A small class-conditioned spectrogram diffusion model, trained from scratch: patch size [16, 4].
Rows from block 4 of a small class-conditioned spectrogram diffusion model, named by matrix and row number. Rows with one number belong to one neuron. Each number is 128 + 24 x the weight over its row's rms, rounded and kept within 0 to 255. All counts start at 0. Numbers have three digits each.
After each neuron's rows are labels from the 100 clips, of 14976 (inputs lightly noised), where the neuron reaches its highest value: "band" is the frequency band that holds the peak. Only what is clearly more common there than usual is listed. The data: two synthetic voices taking turns or overlapping, over music, noise or silence. In brackets: how many of the 100.
# fc1: MLP up (model.blocks.4.mlp.fc1.weight, 640x160), inputs 0-79
# fc2: MLP down (model.blocks.4.mlp.fc2.weight, 160x640, transposed), outputs 0-79

fc1.544:108148145122142145124159152077137165143117113175095139126146168103140160138087084097152163157176171106092145132115134134132142118093116134148159116107133115153137109104142122141129111179127094125128122140110136150044123110165124087114086138
fc2.544:182121187148122122107121154154080143155107141092161140123093103116129094128153166138133099108124124122119140146119119124124130169140171122105094134107121120132168144143109136155114158156157129183105146112125157145087120134122123097076112104
band: 250 to 500 Hz (96)

fc1.417:135125091186139101148169108123104167116123141170105108134133143077133131115106143152126130121132137127123139157131170155116114151126132119108099105126106118085113137111152138117116141106148083088124153132137157208099166120170090133114152139
fc2.417:148132084099094108113111120115116128123081124121103147130131116078151145110130128215126114130119090129148158140128075141108141100138137118116138112135130119105147147125133105121143127132129154110148120117096118136114114153147132084139107148
band: 1000 to 2000 Hz (61)

fc1.602:122099130125133126131137131156155155157115150135119154110129129140043096142136135099104111121138124103115104131156132140149188122147104138130145140124149151159120073094085102140116158144110145147134152122148151099127129196170161112115109123
fc2.602:088184130168136123172134123136106101104058143115150121100147115113041165157137083090097090140137120141106164109095103120133155084080129108107120108117133098147129183138128145127156078146161140135157134129131118105152121110124148123120110128
band: 250 to 500 Hz (79)

fc1.348:124124151134179118128123143112120139149215114135060138127166070162134158151126133142154107133150119107136139105135098125141152118128149110126136142107103132130123030127120126140134175159141129140141130086156165091133128128133138149137129114
fc2.348:143105163122098138090128086146117118123099156061131150130123109129113149104126106162087109131144142071117122130131122162151112139108088144135079121103121089135145130138128142137171114134123080087117139134114158093119110135146159105141117125
band: 1000 to 2000 Hz (64)

fc1.306:127123128113150142117151137116132128156127165134141130108105137121124182149142086129147102164097096148114118165184138129128127132100191154137109194157114103165138090085131106135099166103108126115101126081126145169116139100129165119093092155
fc2.306:134144142128130142107093121128134122087125112133141127158114121125120108159111150149164150079164150111135127156156128135131110141171171142121178200184120163147148089096124132156171134162092102128089153106126134151118130121129122133104154174
band: 250 to 500 Hz (95)

fc1.122:129118138110150132130151153132149099115124095104144124134091126095113156114166168135093117081139168164181150195114112137121129126115106169144119163083121161167088055091139080125130139164124109130127139091114116141114134148154120122145160156
fc2.122:118144121144146117153106139125125102162127159123139136124105117116117084127081104128106163165128105100068134188113132103109107127135100154128102168075131082181093079104140090138086148095123123105164154120166135135102175135115100124157102167
band: 250 to 500 Hz (94)

fc1.610:127145137166142109125132147134116135130115122142127123116113118117117134125130119078094121134130128114130106122145112133106117134121148126117137134123160162124125128115147118104122149116120112127131151110112127122124156136114145094142126133
fc2.610:133098152106141149104128125136131137129118130131115148128123138126124119135126141107139138125124131123133150136135115129124097133130130131120128128132158144134139119130128118141149114120111108151099109139113126122126129114141115117129133136
band: 1000 to 2000 Hz (53)

fc1.446:126120160176148144135156138111120149121132133143131120186153154136147133121103136129128130115143127151153062113119195123126118127114126086126113076117136120077091147109137130109105106142113096135161135096119112142107141115144140118132126134
fc2.446:172115172108122134114156085140126135153119139110101102116148114125064122119142146197126139143104105098124092120108156124104190127110150137103111115110106133140182155143084144155178133122156095133130100135139139133126132069148163122110113135
band: 4000 to 8000 Hz (73)

fc1.410:134134133139142135158120145124124139130119133187126134102130070101127130085110060116126155156158109127093139088169137123131113102128164130126161105129125107104149103091117170110150157184114124122143129097094175124080109113165111137119162146
fc2.410:142123149118137167153159115142096113150113140097144122135113170111137114093123181129151095111112136126182145078137129136089109168094135146139096090135106124104129132099174165145134092094105139120150183092123082138082166136145127119098095150
band: 4000 to 8000 Hz (55)

fc1.471:130138116118106138136135160152191100157153123160093131131125154157124118134146177158108117172140111149177106139157162111103077132164121120104134137108144077154132139148099135086128112125120129077132149123095133097103126125177111054114119111
fc2.471:134120107141161163164134139169079119114108140122155109132139121130125159125114110167090148125122167155131128121120102130118148155117092144184105134148141135159105136110137148152156080122115123079156134115139135158110134075134140051139132165
band: 4000 to 8000 Hz (92)

fc1.546:098147134121152099078063123135117120097161173126129144153119158109144133088076128118161095171092139145120136181099128158121141176153110094149150157072147133103138148117136164099134136149140147130123128112121145129150125115069161134107148140
fc2.546:127126157134157134095154135113141134131150118132131136082094104105149130094158097109158117086161116098151130156104107130129135095113097126152138164060143166112096142109129170113179141142168125096133150084145093131143130126086145133095102139
band: 250 to 500 Hz (96)

fc1.290:124118135137172116080128134137157135114123129120097135119104117084129133144131086225118122135126125147136152125151111140174095123120075152113089109093062109108114103103101143119083146114141108130127139113139102143110173158156142148112118061
fc2.290:119136136134110135089146140068142117137082152109165092130155110148157142123123069101132111158119175110121173141121093115121127115098149127121100122132092104120097093092110088190133056132095166153125121123222116161137128106141138135113132155
band: 250 to 500 Hz (89)

fc1.391:096121121150119075110124077140158116113110124098153093125123159117114132139114149139131141148172140130126138117141115163176132150140109124135074115131119086110157109127155131133156117117084101130145163104161136116157111127162117133133114135
fc2.391:130122151110126100146090088134117139150145133139131152126163126125114117116143094122118122119142108136124180145111099116197094162150113077123116136148130138099145130131130126106106109148109116158154142131119156117150167138114128118116155123
band: 1000 to 2000 Hz (100)

fc1.284:118142109141137124112157127160125183100158099093133152155154128110138123136167074129143174114087143086138104135111116083139146137128137090111123138102135175143137112133144167149111094112140109132125148089141113139116116135168119144124113094
fc2.284:137116117118136100116073106136135197128122135155127120085171141119133120105109183127143093136178164176137114133114139187122136122124131124088088151089127111140168119189138126164120128136146095108099126067150124150134158109155136156143121105
band: 1000 to 2000 Hz (53)